config.yaml
model: "encoder-decoder audio transcriber"
input: "log_mel"
encoder_depths: [8]
encoder_kernel_size: 3
decoder_parallel_block: false
final_lr_fraction: 0.05
weight_decay: 0.06
Rows from block 2 of the audio encoder of a small encoder-decoder audio transcriber, named by matrix and row number. Each number is 500 + 40 x the weight over its row's rms, rounded and kept within 0 to 999. All counts start at 0. Numbers have three digits each.
Before each channel's rows are labels from the 100 clips, of 14976, where the channel reaches its highest value: "top examples" is what is common among them; "peak on" is the class under the peak. Only what is clearly more common there than usual is listed. The data: phrases spoken by 400 fixed synthetic voices.
# c30: last pointwise conv (encoder.blocks.2.c3.0.weight, 320x320x1), inputs 0-106

top examples: /n/
peak on: /n/
c30.266:494470464608503431515479543460531441591521533609458521551494538493456428483528538446505552444472530539489487478419554472539473484506527553483492509538462561411482451498459450562478520511489458492535531386545511541465511490507511467543492566529498553539493498441492486489560496503513456505509554517548495553484498484416450

top examples: /i/; pink noise
peak on: /i/
c30.230:490548535469438509467513550427534578455435436516514490515465462445466485489491558461513498444521470570530505523550468497511545521520481470500498477511475513547558557460494500528424592512550440459475422474503494565515426469528443479512517462523512441533492554541444513556531522519549531492497426556494541485544451476508485

top examples: reverberation; /ʃ/; child-like voice; /tʃ/
peak on: /ʃ/
c30.239:442541439499482539478472483567460516468495443491438484427527555478518471571414482525436477525510577528442544426554455376424450531490515390536521467444496447482460578512610484557504480515440520399621489422466477498501505551503538499497532483490486501461512525512528444522505471508431496539473496527486407462499492457475549

top examples: /ɑ/; child-like voice; /b/
peak on: /ɑ/; /oʊ/
c30.12:529526493483434534462528480504475507534452486470494573456483479524490498482489569429441491475515475470523471525426521464457509484531483507454489521491489464485604523527497507487494426528493562439502427452498478458544437528508498447490446507522486443614481457477535453504457505412505417505468505482502491452440550490571469

top examples: /tʃ/
peak on: /ɝ/; /ə/
c30.160:572436529480476676559466457479502500496518464524516466476546544507489505521455530538484518468499580517547549471542443441459491506540543496508430510584492521536502534518539469432511531489576443545418444520471529481491498452428456546449503488428444459440496480529494486508540478478510451524473476527437496502497495500535531

top examples: /ɛ/; child-like voice
peak on: /ɛ/; /eɪ/
c30.165:487533554516524578481460502487444512574483437518516531481462493498550490525444423549402527513454526515439525476500463519482434500450522479490439521544519548565525563509480408454482493452472520529519460465543577587450534444513486517514556500491464499524507446530539587429486486530500483448507504493509508470522477456426520

top examples: child-like voice; clipping
peak on: /ɪ/; /eɪ/
c30.134:508534509469416581419448473498546517432429568557532581459494500478550538507488521499499524445485611500521456515486463481478511457516530455458498484563584434446480489580467494585550510521489539455654440463490444491429433494491485522521468561488479550516514526483507465450529474491500489486503509459475499486510445478465478

top examples: /ɛ/; child-like voice
peak on: /ɛ/
c30.67:528426582512508543443458444490467481457464417500468485460470541439463467491441477468472547461499587485538517513507492549472502556550498536491466438486454524503571516555515515558408485519550478457467493562469449524566531486501536567462463537441492605488533538553466516482458487564520524564548456477540530507484537564536493

top examples: /p/
peak on: /t/; /p/
c30.34:464540487478464525588555501523476525468511456517435527502505464507503475518588506513535513547362550505529579462568499501542469561479597492478454471498488513545462498460507497547449479486496502477518508518410467511489458487491594486423486540476520484516459535582517444476493477459507492481505512472557501427494541476457554

top examples: /ɑ/; reverberation
peak on: /ɑ/
c30.317:526552425521530506530576464465631542479502486578494491518517470552484444468474564406498478480516465543456557498535494467525595504505564551477488526489513508425480476507532468493571464551546521441423577517431497478489521560512575571422488518453546479465456504544507467507448473459427519532533545545529490474517507472549519

top examples: reverberation
peak on: /ɛ/
c30.272:481556472442488496506463521465457483488502448512506482504485513529451438470590414435523495496514545478355524562474480525519524485391505506561501473481425476494519583502446565502505440564477613546524463455551523505485418507449492505510451518511469490515468457504435524510500477562415466536479607443581516512507500447486497

top examples: deep voice; /ɝ/; /tʃ/; white noise
peak on: /ɝ/
c30.43:465448491487513515457507498480516491504554522489526489434608470500454518582537509480445486507501464445477527466442445482462485480520518481466550512481616553519496438497458553480489445531458523536461476481591581562423449525476539447486498587513495484525506492496465472407472483493515520507483490531551409483467463496569520

top examples: /i/; child-like voice; pink noise; white noise
peak on: /i/
c30.102:542476472481496516496460530588479488541474453544455471508455518437453540503554559509479518528461556562498505427530492493445520465517512565507548510586475540482420580556584434464555516485483476518537497419459457517504535516533383539558560537488548509480444527462556469521456554505544474508462475529449527498533497427467533

top examples: child-like voice; reverberation
peak on: /eɪ/; /ɪ/
c30.137:462510493454510574465489488490547451486540430550426504549428567485504518535520509520513544505499518505481485538470445518453406459530519457507520474456460548492510521516504482485468496452446540605588437405521463499507436442465495565529502535412440502533416489428533512518503482496448546456445524562509472514498511542502478

top examples: white noise; /aʊ/
peak on: /oʊ/; /aʊ/
c30.142:498499524465569488508463443534443532541449512455523493503433385470537512492408520486501502451448513407532495484452520453463441503516520510484460474514473484503469578548536492459494450480526466467451485442535495586516539533485544574477532457517497449545483471499606600567513542465450537466438502475421571501424483510535525

top examples: /f/; reverberation; text has "left"
peak on: /f/
c30.124:561512537474535487460429538502486572456439499479539452533480517574553527470383447406528475500483508489507548502447459488418480471505554535499497515434520499514372469539415489428496549575512439547549505474510485571446489470483505467525598546503524516511458547497536474427519557481459511510491539542522531518484421469546446

top examples: white noise; clipping
peak on: /ɹ/
c30.94:444530499551530520444524388486519465469486583422459487546504496455548510503471519504529572491530414520527515497508534475413474495440493485486465485543380483369507460626479553481529488461485488490523508545452506486490425531523516556495522548490460498457468431453500495537541442490495552481476553525456520464536465513510446

top examples: /s/
peak on: /s/
c30.169:543521510473462497561496513576485511463478462517539505563538512495528508488544456488469568530530476507510464457449438514569448514460485473524412536534463458494466558474479532496508586457431523473520589496504536552570541510426493511432507452495517507415533505457545505519566490493508423584517526535527490574458508514467485

top examples: /ɝ/; /aʊ/; pink noise
peak on: /ɝ/
c30.229:528565558585552509563503440447529461482482462491525488475490562482497474506559455538516533499597549479485468536502458525484492491521481392465566556550500578525498486404538513362520549521431552452575535510478480462491484407530537458517457544514503467564464480514529539523505498413488503513470461526513556564508575522495452

top examples: reverberation
peak on: /aɪ/; /aʊ/
c30.60:492524545499519490551521460466475473557537469545411475581503490556525559515482470496534522446493463521444509541476456494475593499492509536474455507464617446503444425461497513485472502458511485563496551508539509468508479566457463526462536515458494514445484554448396518527445435538444533513517479502415551516506457483465466

top examples: /æ/; thin (high-pass)
peak on: /æ/; /t/
c30.35:502436625512484491490542446467508458509500457496476451527564523507515466481574496513495509507563495524501492546529521507514481480467575426435523514462501559555451456571442421472401531531463452585486505507488528487424512523438538572491490499498515577470503546541444521538478460435442494435441480490462556481521504461529497

top examples: deep voice; white noise
peak on: /aɪ/; /ɑ/
c30.75:493512471400548469429480510529548490547531436494466534485451550475577511545504553542471493548503420550493456496532483585491435453501579523426487498498552523543519430464518459506505515442538485489504570513547596507497472572527478521461527499495480525510478547493459504469499456478576566441529462516463483480459531495555502

top examples: white noise
peak on: silence
c30.105:482514484494487492482579482493497472511488467528467469524549519485493557497412466502478441585483506462505490475554587489478497481546530423426455465488519499469515467450486486448530494541444517485572474557562415471514544510575567466489515473528491459533529513544459487499479489533556453611475495531502420502516446448458483

top examples: /i/; child-like voice
peak on: /i/
c30.145:451493430562513507490528529460513464489446528491459476445540476527547545470508529589501571445487432481448491440478510446411481492435468555456497506497498538447583569566516519405598490416493512523448494550556504517566533443565487431492493545487490473454550514499569520490547515446431493476510522488511554515553477461544493

top examples: deep voice
peak on: /ɑ/; /aɪ/
c30.249:492471464514432491550485484507510478572505487438573504630520497438476508422515508532529531524548535492486524508519493487495526549536473402482574541500574468496506547404546595490426446456600490495537523500548496437464518572517450552510538541520488541526485500486506455536450442463492467520513565436442456513499558457479484

top examples: child-like voice; /aʊ/
peak on: /aʊ/
c30.284:464494467419487433489499507540488513559521464573487512449483511464503520502543509474527476570559482498454445500464559480510439532524435540491473509548420520484462557526571470421475500444514461488446512514467473485518508529526568426492513480437564461515568519495518529531549533561542465586512507508538595497481525576555481

top examples: /ɔ/; deep voice
peak on: /ɔ/
c30.291:512530491543427476511523412498510501483462569497539510504540512496504541463511525489467483519391566433461444491520510455510507499488472476485514479516477415571488524489525446541454464532540503530447464434487525516485500481505503538524568457513574499523479449526526570454488537502557514544437462489496454560541470519563481

top examples: /t/; reverberation
peak on: /t/
c30.135:457534527486503445436575443553501435437534502589550473530526474478481564496529522465570514475469550575467512484459438545422514500535440478450487449499516512480507447482417450458480567560526549506356516560497516515436451446491487481485547456540471446521530515522509516540463412439502422493422522423563510547546578523414493

top examples: /i/; child-like voice
peak on: silence
c30.282:486467603543509467455484500573525468492575467465497434474497538493511402525520445568465532515480503488504500461501510439502533533464427539472529504485538523455544477451516467539546516520458473453416478504463469567517562461461517511527467560585514497477518486473468478492450596491505439440482548544483448494469447505453505

top examples: /ʃ/; /tʃ/
peak on: /ʃ/; /tʃ/
c30.235:524543540461553491457490426590471549487581493517495521494510499480467443471578467520535494522534496457435475481464499504451533517575491551439517513405556482511480494451528580542532493465481498517594484503434447592511444511517458482516573501579554464423461453525483473467538544494507532506476486498487546509471570530511546

top examples: /oʊ/
peak on: /oʊ/
c30.212:429487521463430500516511566554406587443501487510502537443497499524512503443582579504466472455482531466513569494541506512482452499455528505512528465507497474472571475539476581534438462493428524504402497526511498528474437493475514529498480508550496423502449502508481473538546464450502572471602562412402508583535483486509478

top examples: white noise
peak on: /aɪ/; /ɑ/
c30.20:461516495542467519464522504541465508530492491518515508559481517522490406525426500540549546554506459478482506508477544431546593495514499467541563528487586509473457447506508492496460491487497516466519596500524499541506408536479514501493501444459544518444562500505450473454459527475492439524509550483430423494497470524494536

top examples: /eɪ/
peak on: /eɪ/
c30.37:511532504505465460508518417503525446473528499459535435530474505515487458528488472576578537531502433506470591554562458508508534435514509468407598496542494522475499494500514466503570457438477491465459435501460573517438539497488400513523519458486403483493453429510494534516524528556520490514468533499515488468522434549547517

top examples: mains hum; clipping
peak on: silence
c30.30:454549508468510516509558501507524514569514511513521565409507466511493476432530497521478455565461518518542555498517597459480455497506530437448549548521469514495550461483504503459469539424563515461428426466449472426457486515473436479484497446426523596495510521500506468511523499482622489549550514438502491446441423500449451

top examples: /ɑ/
peak on: /n/
c30.286:445470520466466505476461556513485475479581496505474487593611470484514481523515396474502521538471500555493500480482542413519475393433481507429497481541452506509465458464435486467444446482557536523500463456548482474467458452492531488489444437506440454485520474433600510430463548537446470552431496572495487457505568486474451

top examples: /ɪ/
peak on: /ɪ/
c30.128:466592496482452585494513415506491517464535500442540527444467540489439423517429444435533470473539484490531449537473499537510488545524540492509507476467510493399392509559542468432524515532483542422507448386412559496438488537467459534507497459424537440517528472512450517570498518448503435504478546512484486513441491490471477

top examples: /s/; reverberation; text has "sister"
peak on: /s/
c30.161:530472523495512529459505501452577474533502509460487447533505499523496405554551488536463525508487484484427472499529534515554557461543550501523481584529443490488467488485464543458453543477556520482467445526504507536516514494566501500522492491544463572482509441473491596574510502517584486521505542449474578623508445598509544

top examples: child-like voice; white noise
peak on: silence
c30.40:497525561536510455462559508535489565461522488504564534499562514495583440525434528457481485623431533494539438464539614464477556399459517506469514459553512457537527490444501487503507474548506469463508503536553541530496462530423443495491520421533449449506486454494441480501508522437474454508484485472534516522492512491521440

top examples: /ɑ/
peak on: /ɑ/; /ɹ/
c30.183:562429516460500479475522488432553566498508542520529513479500506455500479558448495474479482496493526517539561447453517527551591520567469476508524466492515497488456500465483515457530447570477429491542513486493479544468504529470485502506472511461556543547468477505514493466524556488475460602513527448476497496435603493525442

top examples: /f/; reverberation; mains hum
peak on: /f/
c30.139:494467496558463467513433536510545593548451492502522479512463481465540469494468424467523506494445519558589461478498499498522468459480450451459542531541505478452463498521427547484552533516452516484551494509519599625526546448584502517519530449486509525436498501494506529573583508533513439536535454474444467511448459505523476

top examples: /t/; white noise; pink noise
peak on: /t/
c30.28:487552539450479503479405412534448403469428431511482482490487501510489494546505558468536460562507475454506517440537427494435478514518543528463534497454516469648469456496525548446463557515508490523407555498557404479541507482494552461510558514532541496561567487455482493499469440515527477504470468469560491428513558476554494

top examples: /n/; /dʒ/; text has "orange"
peak on: /n/; /dʒ/
c30.214:502490451515491514474490557449544546512599526552544394490506542449486505447501482439566522537530519423467512477508493465559544467531442493546530422542531535451531509533492484557503473487457446473573489454589473466481502470556482431525511473522491522509422436539468489528458505528482530468573532496584524517512523517473474

top examples: /p/; /ʌ/
peak on: /p/
c30.81:513523567472507468480432437484505514501395489536445450550577508479511451519458535531479492541458524499443422516553561594574498493490508539502489460516479488516449476477523413518482506490548460483529510528570508542476484452471581485415424435601494592507508527560498526494568516453508478543508540482473467469442499422530465

top examples: /i/; pink noise
peak on: /i/
c30.225:442494517537462479466400470557505545446495463532478465517480513382469451516444523492487478504511472533486503558522498456490514461481496452518563502496513552461523540561574517493515485527404516528513470443462525422539494487515477467499525525525553489472462495518539484467566531453491516488459480469572575464472535421460427

top examples: /i/; /ɛ/; /v/
peak on: /i/
c30.234:449455487514426489508542487458483455513565501505481514572410560521566460506499426491548520456533448488469454520470456487480513553498461430483536459493511518507552518541557493513575501513506503428512480489493447454534522539574539436484572500569537466555512506518455452454537500521586480540479519428493472500490519510473505

top examples: /ʃ/
peak on: /ʃ/
c30.117:494495467507580550426463478440488457429486497490471556455499472490441504553613443537427587618521529543508467502455462506519468470471442552515500577489426528544505432464584492504496533475456529485532542530504541504527526511534570514510466489559530468478517465423553524488528528456468511573480497480494507522541482583447539

top examples: /k/
peak on: /k/
c30.85:443532494562506485466555646479499428574510498502439514489492491480561483495509514517520501546603461513547434467474496548489454456498548577437496495438479492532497479496478454445488504490495526443481559473480474507517524467573571491528475445533475471468515516584569542454522461466455539498555466552462479521474470544491490

top examples: /ɝ/; child-like voice; white noise
peak on: /ɝ/
c30.255:486529480478495404544513449425487514457516482414516521522512422505457492466502475482523540469488456400487454456478579592478502474541565495455525516494515472467578519528476521460482528552535452522477511461565500495470549462505430535446486456415600548517474482513484554484519474481567445497519521425430573533492563526504543

top examples: /æ/
peak on: /æ/
c30.8:440544512534426490425505477477484410490492522535474532473505520513477506502427490460554501476479509454529482504477367459495531464478515559458514452497515456490484469472571516506492498481448463559495501534519475479572554567479482542501497432551493535603509508481447485513503476493554502520467543516502557507443525465510560

top examples: reverberation; pink noise; clipping
peak on: /t/; /f/
c30.22:491549486536522423431490472511514549488561522483539478497487485514506464465468538459570472506494503491457515455525452520485474462479455462427487585545457471521469479489398517514472550530543464517509487499512494601508503499447500484481592475478487461486496515504495474538446440474493510507484538540435500486488503538477398

top examples: child-like voice
peak on: silence
c30.1:574497502490526533445530441500506535553488512500505532504438479476491503465471473448595525494511489459420519558407464481428453518463432428528467511545513541448460514524471470492580506458533538476511521420478460529441462466575541439525476463463515467504553520512472506493504532472517460525504503550489502443477486513508483

top examples: mains hum; clipping
peak on: /f/
c30.140:456512558471503443489421521558500512585474472436550500455491503476564535395500484448475478479502481501526536531593509521479523595495420503510543513483493503535451484433494488435524543565517538476501533439394545520476480517526538506505528467546443473538484496510486545496463490505535479500537577525509514554488428494472535

top examples: /f/; white noise
peak on: /f/
c30.96:489500495552416510532503478519466509427533529483464480466559557464527516465467527513461456544505528560433490482515513475423476488486569405526492448495566451463488433505434542523440512545486538458516475437522476535430450524455493494526513533495479548460524499601485578404443524500502576495520520506488504573501478485434510

top examples: /k/
peak on: /k/
c30.178:511476503516445466484437487471465570470558464480496535482445409481510573538462441516531523555509543462495548509468452415503572484476430549532517485476539444504484546507510497447467502482555507461529485514462430500499526487541489523603475543521497464496495531531537532471481477474516453454454505520432500528546538521475454

top examples: /æ/; reverberation; white noise
peak on: /æ/; /ɑ/
c30.303:403476521490459505512470537448533517524439492521501534514592509541502538514513521451493486466568445499488500516480507520470526458482485498499460463424503535542596519485492453561442476467496562516507514520540450520467536540483488462471439508475527445517509536486472430475509532425468521474508556563490499516411536528473508

top examples: /t/; reverberation
peak on: /t/
c30.271:534534559555484395480538467527525415497479515478555467545548473494413519551493492495552485547455502449499509439476482516494495442497482462413506469509520472488559497494409509433578539542484525485516487527500483526496580422474507540471541435524471491551541513472493502588466509467462525530618410493555479444492571453501433

top examples: /j/; text has "beyond"
peak on: /aɪ/
c30.173:460488468505490533551507458536492432645530519464611496515485515490484498468397515474436476424538490456457555539528479494595513525458490479491528527480546565530466509454515425553514560433594409533490477526474531487498513471628455451505577503501508468476487434442497498455497501527508420500534539480476500476417524455461493

top examples: /ɑ/; white noise
peak on: /ɑ/
c30.103:559557507534433494502478523467460513488557543394443467493531513555499458512453506449497457546484525554459459509572529424565568438522471511628497538454531547495550459512449438450505513530525530519442475505499500474457469515552517430490472428507490498562523446555530469504524479452455502541551463527482476516542498459498490

top examples: /ɔɪ/
peak on: /n/
c30.164:567492484623583510464472518465526460458526563607449542539498490495470515520523597497504491419468483476477544484567552484506488411521426477461508507436411464398470494516468525552496523527489491530486525471475506460498495468518451507455472470505532402513443526510501463485452508483435437436556478487445513465497526518487488

top examples: /g/; text has "today"
peak on: /d/
c30.36:460555472458452447555453461513458505569573470446472614583456574476483496531501381474464526456578518524469512454466445499522513499494540511511504514526423546461525528533476511588494477555449489482404439504544492532504578522596469536379542518472516515391471440530439474470557469503520479509509578509528550507445462478447525

top examples: /j/; text has "beyond"
peak on: /ɑ/; /aɪ/
c30.177:502516408398486492525511452607544458549511542496486532546474477540427562524526469544494479505489525462523475494490474528535531528454507555465595485516496562475520509525557504468436473454439506445443505458549568494476467466482481459497446404535486398477525574604470509515565477483465522503493488501525493533527503549513451

top examples: /ɔ/; deep voice; white noise
peak on: /ɔ/
c30.281:476495473489466468447503482516469512410488486470480524561536470563504517432466532518522492449495474491497480494509452460456604516519513538508473557493492518529600501461473477461496477448474519519519584504535455597453539456576482585474427422497572394496512525540536496569521524540526442522438531492499511535514508493520480

top examples: /ɑ/
peak on: /ɑ/
c30.72:554424492383461467488486528489468479517510537504468512526494497492444492509549489459528452534434513557515553552441440507487577513543509466489478492504519541532496526521601451516539479513449477483554521531484574460537538601466572539431509449476538439448533530441543475479518517477542547504427532505558503475537478490493539

top examples: /k/; reverberation
peak on: /p/; /k/
c30.108:469512533463507437446452407537457507607490532510465429525495443509540530460481524584512481534526456440475552440522550518612493509474529650446493502458518517564519467490456495454443484503530468444565442523503518477530548490454467477508436560523442455583409483538560492412603494440467504434529454424549536519584556504467497

top examples: /t/; reverberation
peak on: /t/
c30.158:522504473534634501541508444511513513475470506435511486531494454518438513463587465462509586478451501563492494464480522524495524424435531467420506428487410485500443470547539488441429552492429441478498486561484517546523534500489451370524450477479485497533481470488525520503492462467476448454525496430461544521517538503471472

top examples: /k/; reverberation; pink noise; white noise
peak on: /k/
c30.50:473503553486516467565513444491498421462450489486451465541469473504557463541444480555403513540496518488520529486576446496514454495466529530484434491460451515469541517495492530493500429496514548509478444472499432412480463571481461498498461527551545458449486449510540488449425475450501514417497514556434462498492577538463571

top examples: /ɔ/; child-like voice
peak on: /ɔ/
c30.279:487563509540448495500478447499483487504589456514561473482509559571503493478501597482506499476375513470504508528525555490528513458528549510496436494496455536456560630485463515431437460542480551497471551470446518465513472546539531552525517443439552620544507451482551523479494498493575516525472453443474536489589484478620500

top examples: reverberation; /ɑ/; /g/; muffled (low-pass)
peak on: /k/
c30.290:455475531478486518514504510480482429519522474411445429538547448531466504447505474562445504513496441542457437578520479504600501457475545563516486511476424539495549538443434530517483482608347479492475443535499484559519471525430489556501489501502495564509530498510506504604480527530467470450487431497545527470484490494508578

top examples: /w/; child-like voice
peak on: /w/
c30.133:463469458536495515593555549464403478486475498513499450442512593471495539472499454465449524477408467509521448506543370503460474486457494543487449554485526446470487544514433481563530456500533442515560512426511486483502482417544481490449555481487560519487487444440451473534468488511534524492487533471464558489470506463546500

top examples: /g/
peak on: /g/
c30.19:454370449528441505447457513464579458471487508529561547463523591504494516518530444493468454503548553581504502606535482491529537512454389465429449438526509670544527531526473464563420504542533487437507473400455485498518491522590490458475545494434494498493483423422458558524532462443472481470511507479453459487516497478525506

top examples: deep voice; thin (high-pass); pink noise
peak on: /ɪ/; /aɪ/
c30.243:486509454564536445428423540513504613458500448521461547517469451434472511533484468442506469558567470535478474559547423517514501458490476384487476540440533569422506482478411534459490448507501478468538470503482545487469444450539535499590464505511539492521522524494457521500534434536516562517535509467437406484521511533496515

top examples: /h/
peak on: /h/
c30.259:492512491521484448518515506473653518520465525500495445477602500537577493518510529484540499522477510502453399472502470452542510530441523472441471510469481587569449542469534502464486409521515430426513559466521514517530533511517475470459456543504477486447556460532559532510487479497483470463391521468542544481567519453546452

top examples: /f/; reverberation; /ɔ/; text has "off"
peak on: /f/
c30.18:516474501538485431439434531557490565500519497453390520487500510482575484491450526583512517473487500459510456496542530501492513508459489471374541608444496507481496517465429482379494525411432539462637509423536505551455530442527515516422577489561586514424515458527536547516512539552540499454425489473473508484507531531447466

top examples: white noise; /ɑ/
peak on: /ɑ/
c30.64:555506583565499516457479536492501547516565562520501538565455470545508460436423513521554555610578439470480508470450508540438470447458455504565472522535482570513455435510398525494461519460469469477524460485475579575450534611452536537487501522518471596473502465436493422482511477546550516476470526540488485534481511527511540